From a checkpoint of a small spectrogram flow-matching model.
Model: 15.2M parameters, arch dit, activation silu, moe top_k, num experts 32, patch size [32, 4], layers 8, width 192.
Training: soap at rate 0.0018, 7600 steps, batches of 512.
Rows from block 5 of a small spectrogram flow-matching model, named by matrix and row number. Rows with one number within an expert belong to one neuron, the router's apart. Each number is 500 + 40 x the weight over its row's rms, rounded and kept within 0 to 999. All counts start at 0. Numbers have three digits each. After the name is the row's rms in percent of the matrix's.
Before each expert's rows are labels from the 100 clips, of 14848 (inputs lightly noised), where the router gives the expert most weight on average: "top examples" is what is common among them. Only what is clearly more common there than usual is listed. The data: drum patterns on synthesised drum kits. In brackets: how many of the 100, against the usual share in percent.
# router: router (model.blocks.5.mlp.router.weight, 32x192, trained with AdamW), inputs 0-47
# up: expert up (model.blocks.5.mlp.up, 32x192x192), inputs 0-47
# down: expert down (model.blocks.5.mlp.down, 32x192x192, transposed), outputs 0-47

# expert 17
top examples: mains hum (100 vs 7.7)
router.17 108:363544565470549542511437521464541472479511471524500492516441503494460487506513495487416506566479483531470532435457517585467486449503441576482410
up.0 099:416483479537560509522497468485377512478439456496479466497490502481489534478530493581486525553543480480487476512539470432452442474497480583485500
down.0 098:459520577479499495543539524506478522475540501433513434484507501545495489512574463557502476522533494506450505521516583480497453511436518537535461
up.1 097:458401480490532465520482506486523454533445463461452475504519508437487462519447432445446527525453527504500483530474465503529508456461457533377518
down.1 098:491535530555544436513558575595489483586496477546463487477514527489541474489540454477457470517366462464491542561541517505527460464509510503506425
up.2 098:596440481496510485539540544489514466537509476553465507505499499443565446544552519491568530529564506500456467516493466497534515452506501528449444
down.2 097:498516496564574507487512503493474486514464505493560443486459535501493521491492487500527502470502544481553530561530493465459546468545497536557527
up.3 100:522525527545529506540464428458482450564477522478472483484560473493571530572520458489525459487474478469416495548505434455492454519460543426519455
down.3 095:544525443462429501502546498485479499500500503445512543537564519440484471458537469426494491486478538494430479505508559549481560554505522549428489
up.4 105:576538479447425552564578594474474548524597466536497516462502540526523494514454524470450562530483487472521481502473467549519482475504436466500461
down.4 099:538497460484494470493430459562504389517519484447437486452476556482466506474486446496508479488482561489485493519502414397478514454424461497498437
up.5 102:519497469446536459541486485497555471465504500465477510477475472555501497412475535456558479504471430449496479542494441500518492516489415482458542
down.5 105:526475549499504537481482488510516566548470573532504529409581530478451486507462426490499510509488536527492501565475511541370470576526568588537433

# expert 30
top examples: rimshot (60 vs 24.6); low tom (44 vs 13.8)
router.30 096:609438548497519471416590481478511478476498515495559580557514507499469460551494507533541461572490474467534427501499482431457453477524477447515483
up.0 102:494483482470455525517443511484509565470580490491556551512462513519513554508510523486555512513492536491489515469534533479411446502519606477479524
down.0 105:471574472546436447531437512528454481530543574498505468530493525529525503541472431525449542486572508454448572376433496455436481464462535495494526
up.1 102:485529476429526525509440491532495479506533540438501532532461554535557481482434448484450519507445554525494497516522529474440511437522489441456423
down.1 090:467501448519454507515519500506541500456469489481471517542526483509508515506493481500521519546407445495457510525458516471512492538445502426477497
up.2 100:504553490476524434481469519498577498465450492567443473506464454530545477488488535528475498536521601456536503562564521494494552467492556467495435
down.2 105:555502445452507516520496576463522482549514523447529499490497453537521426505470495446423550516476489549518485495560528478474553505442519525386508
up.3 092:548427481465470495493508536515539528482460514460490531533410478564503448497551520576477525432511559528478533538472454489546535459588504465507590
down.3 104:489458512564460500487494470554585496558514458519476480400607509458482472451462561518546453540516449525514466517433508522515531512579510534507508
up.4 101:449406485464487515474516494475477442474532504512504571511440421509457474485497471568480519492454546508424460508524521459465490553426556507539579
down.4 096:512474469510487502505530469466461467459465571477507537459453544521488489408537466463542548551510485448451532517492477479509495455532542489501490
up.5 098:499528517513459497531494415495574532461504425471513492545391509491501498528524577537547519436371547485537480443553479528487488539490506436487558
down.5 106:576472514519441526565450482494533495456538478513434496458517498552390507554470462472514452511473498523450550511461567500515455491476497406539565

# expert 16
top examples: rimshot (82 vs 24.6); reverberation (75 vs 34.8); text has "room" (75 vs 34.8); text has "reverberant" (75 vs 34.8)
router.16 099:526429520544517525489419474459479532436519595455489511498466503469523476448496460459557488499466471501433489528504525482509434435547384431545484
up.0 104:480526524428532471467478588538533535554536523480489520557462480512450472498511469573447470528494563450491493504513438549478558474449510517530494
down.0 095:433556550493447514459497486430569491552473564481484512488533487516453487543516504548480545453530518472551519477479442507376467512466465433461510
up.1 104:577435529487508472582424494492507532513541527471557476442513528455497518557480515463453411606503528507543519568567520526478515509594493507502534
down.1 096:444479544506511524508422534429460493543486509532469511498532451540504468496461506491437503510447528483521526493509489492502549502517525462503544
up.2 093:535560533537507551526523550513524484425483543447432492495483373560558540476515462495483434515478517631531463516434532434508460489513618503496482
down.2 095:546455510522514551475514503502551499562514394470488486525510558451476535518524450460482535475495492545437528474508549494549491602509516492530508
up.3 103:537496520466500580579541557532464500539490425480552512529483500504513472527471500488520478489443490496524449449450456468494460527544487488499494
down.3 101:519442468503582480535559470492457471528516515504517462500489464473454535521576482417437456506416486460524533533504451462458510483500456500531438
up.4 098:499517465526472551486425497527458467563487481543423526539530496568503504412483495483484566553519548562429560453475532507423456517516520507552471
down.4 108:521443544511495456514505468488487558466495579501536483492485473491513470516536559440456431543502502506435514523568546538513472531504443405477598
up.5 099:538509546468486545490507578470525556474532437463509424518503464456487437524407438555490504489564432422491498479529467506531457455526505496435502
down.5 109:597516462554539519474498448481518440532506488437574510534535537524502504532468485546533496477540496485419477423537459519531487511589469528463483

# expert 0
top examples: rimshot (100 vs 24.6); march (65 vs 8.2)
router.0 106:402481488484466529477443537436568493491510478368414521501515466535502538521505502449489509503474509457516561474489502476462537486486492412531445
up.21 094:547536545433458519490484500510455407512557616501480451549514480508493486492493455452434538451462547532508570465445465481471456528557507488525542
down.21 099:503540447567433489540513524479498523501556555517434508504472564527475495559529388518488544495544542491547522523578439494519511438543445563530521
up.22 098:514512462408474491444458482475457458501520439435504436456524502488479509517557449457462484426435482522536519476515522544581444490481523479484470
down.22 098:476542493518469564534528449524510487529503441460517511522438466492478533482534457513548497437477542520565529404524463495541545509535521471509528
up.23 103:506476548486514477423492545498545463434501493460539477581493501507476488542484397488504488523480489549541469566539510537466507515521461479510565
down.23 093:531536471515434533495505464525510474516483540443537489509489474414429540535516472478413539474506519510518444546538546504514548480570498457493483
up.24 101:572439534452367508518538499516471544529520453566449523501535458466442449492501460439506509496534489501473542513500553520559520490569531517514448
down.24 096:459528529545568506489542463460511447578466463531489500465503506507539533435495511492442458549528449517565469480510454455537483561470514480453490
up.25 101:480563499507556541518475466511509510451433537430513529467412454583523492526529492506514471393468474458485477499529493535512533482512522472459479
down.25 100:547506504479474510516559424538506398451507487492584501534513520602579463485473520401459453521519500487467522533506482562576499499516572541441539
up.26 103:508444544550501468512456465519486539430498490422404527574459560479491522551471507481475359528492547589563492488467473484513479544461452528484558
down.26 111:490469469453491502439530529507440483494526478508491510468429477486460574417481502531472485501518490519498484539441490469505512499514466493443493

# expert 18
top examples: mains hum (86 vs 7.7); ride cymbal (42 vs 18.3)
router.18 106:535470557479527463515489482490524416529535416502522491513492487427551552434462533551506481535507483542542461456497473541523527552431528568553437
up.0 087:464494552578493454448487519497473505512528499457500481472468479491555511449522535514500485527530498578509415503436471480475517584502489458527511
down.0 101:472470512516510487522524508478517505612502501501506519488487503518562542535559548499504523499492563460467485515471457491474461423531524526496534
up.1 097:491454507558541522526533497403538485482470501505477527405552475489546500485546518473503460476479409490569547548491452493552522508492451428520522
down.1 093:401522502437542426508414432439468507443496490483555438528509482492546401489498542480521451514524437477449496488446467560557466495542486505513465
up.2 097:597569441534441467393446508493526457478532549488388561522516505468455488544497499477574451541493474590460480511536450436463547509548481479519476
down.2 104:468528505494457562520499536497551497524513502570496478405442474538565523494513539498526520497475421544518552531503502425563549468489488570556548
up.3 099:553497400551554477485496499435533475502444524525530453479473455459491502515481563539493483539515548571479514423509406451433538581446464480506528
down.3 100:477438474533480474473617466507563458516497454521473462476478451441496544516420400491509456426412486508489507476519491495501469457547529463448480
up.4 097:508464477485524526468574439530412502548535522497525397477477567548473515446496484489498509515486474495503503590472553472519476523550533465465465
down.4 098:514436520517578482482484537504489602463511506456523485421552519472461512544462501477565534513583498524453496481461502497564545554479510588502544
up.5 102:437462563534488414481457513517504519475461448499539448520496440493526516495527537495509474450552519606528533444505509528494457471508485470475549
down.5 096:481489488465441524524485438501500476464511575485455542441538471518569524541505466456519523506562513409485529520459496539440550521474461460499487

# expert 11
top examples: open hi-hat (65 vs 29.9); half-time (41 vs 8.2)
router.11 102:583456484475431513519494493455553513545561439521468573508503530474525545447578506345542490531473479467425395550487519516524432443511481552491460
up.0 101:460561456528545483450528531486517476581497511394525502401490427497475517508479507527460542527534532456480458519527520541538538464537500525523490
down.0 107:484467486530552503480515466567554517546455424438580413483532481507409497501511471485575544523509464497479545533531536501546539376420561496433521
up.1 107:443526456493494454440518530499499432438536517495482508445534456506490565483519573448442534502457478516496535530504456482602503441457537469546506
down.1 099:541541527473476536563540517530511456558468528475500582503455453453540475461529478539525567541507495392487497531460548499509531511541545543488531
up.2 100:471511519509524473482431483536497537488522499432455423526463544488519528496488535505487494391472544522489485491541536449495531471496473472570436
down.2 093:572507504552456472526488434520560439533517517441501551508543464585510498496474510496522527576508552491480449527506489471578479472515417470524455
up.3 097:516453513574499566458481472452492493440509470544497469440448546520511514464531518581441506442553476562442521514512591495542523505512520499397518
down.3 094:480477499504444565513469526535562459542474555482564497466457493511548507535528491558519505426466508469525533542509505491547516485505447536532507
up.4 093:522529469450539464524485505434418465488515538527478491480451430520481515498553487514471453484500513448562467492560486515530550465500507492506566
down.4 105:489496470493531534536478574491434543491446447513531503533494511475505573497539494442469528506527469526518512487504423550495482519477513555521445
up.5 090:539493513536444527500443499557533475553499560524529439483517472468476399505548561489508482465401555489406460498572467483529493501500504442514493
down.5 104:474464465441441452440518577568524463439504513499504533475406530472517488501456521543495463450470403479532507441431489486530533523481577556425491

# expert 13
top examples: ride cymbal (100 vs 18.3); half-time (52 vs 8.2)
router.13 105:461518539490487426487468491491472452490481494501477538566515472527501499507487421537495466451460471464502479513553527457494605451487564590542443
up.21 101:499509508535482590612497457555465498517493480519500542571512507512560484449436467427506491481566456540537464462493538475584545523470508505553527
down.21 095:530538530516494554488536464473562440529437476514463474462459503483479494526506445528483508498539546481508459469519502502490550536488547529474489
up.22 097:485497444527512468470527480490499510490499581486468522437546571612507575491429489543505530465541399491510451578470514544473523481470450496513520
down.22 103:478508459495543523525573477508510496528491507500520560542499518532484497610527550520582520570519506492520515479539438513434573567491496496402468
up.23 096:498450427518548539478547508543503511538495478491508495568467435502469516506493543543517549454456456562397526516491535457478563529488487438498443
down.23 098:538577529540458509512497490430459572526466517511535543516538485497501512505463524510523486516544461533426468503484512569521501531509416447534520
up.24 096:506465498420478551510480467478517547509498538499533541525479608528465500491513575473461482551481560538555458519596558531444546459489545484520507
down.24 103:530460528479560518513533420530514549477559463516452560522507517494566576535552477494446539496491495527513535517499516587496514500570529500494480
up.25 105:491571438515525455490477519475429424508481577429520502509534430520516465424532572519495507502546493455516464581499464470474471417440473452519522
down.25 097:487486527482518546566525504530494484532595409518510445570523530517432441498472439464476480492501485504451517504591581513416546517549498528439486
up.26 091:442533514438474469534450540551456498501524503437446508509520568452576477454542518524497581539535516508484541436517484510544532530511582577477445
down.26 096:520543555487605499465506568581437482503465489483507501512513482506507458511544508500494491431497534485531456516499472507519464523485509466440474

# expert 4
top examples: mains hum (53 vs 7.7); muffled (low-pass) (46 vs 12.3); pattern: march (33 vs 8.2)
router.4 104:508571507409477557487521496554582553515438476497541477492526480482490466566415513434493400495464595423560527467507432428490513468582533534495473
up.0 104:438510476503604521535562528570492485508492507558492532579515516516482504478509526515464452573495474467398518495485510552448508488541500514482509
down.0 101:459493447486505524466573546478499554465527472475480513463552549495488515490516528510440516432506507589492446481476545479564571482503381552526506
up.1 096:519520492471540393530496523439493560527488463388516557450556549481504507483490436487574495540498515473459455433447460451522525495585460530450449
down.1 103:467469550505520446503501488493549536505488478550513486451533599508471550453527514495485512454486605523495474478472476474495489480538489490527582
up.2 108:549393431480440412407509516516473416552472496473492507510531517475449495503536531498491521466461575438469494522495565437439537477595531476512489
down.2 101:507521505553497514491469439460552533479519517374477465508480481500504492456467515500504454434512581461482493516439430535481486473478531465535466
up.3 100:535500486534459485463481417527458539433531493538595442493465506461447468532551442505511504458445519515510503451531518467503568552474520525492503
down.3 099:520529567567446522521501632548477478522514439464449500518474484424464502563556543563443525545512461518463477494405470515451506484474459578469500
up.4 106:456510501510426513491517492580495477559501487451458487476522557449490545497542516556471552517524509502534540470512527460507513443455477599528490
down.4 101:422448452482511486445472528509532531536476511482477491456511577513579568522512442468544528499534462530524445550491526460517479514456512515496536
up.5 103:484441429543550568547430538451492509536483465498552574493515564543471499525465544569554429460491474495524498588537526493504432505482506450474498
down.5 098:464497525533468461516564473472497505490461456555472522480462538507496521453501530520519616518524516473460487548481487586520497498483515529492509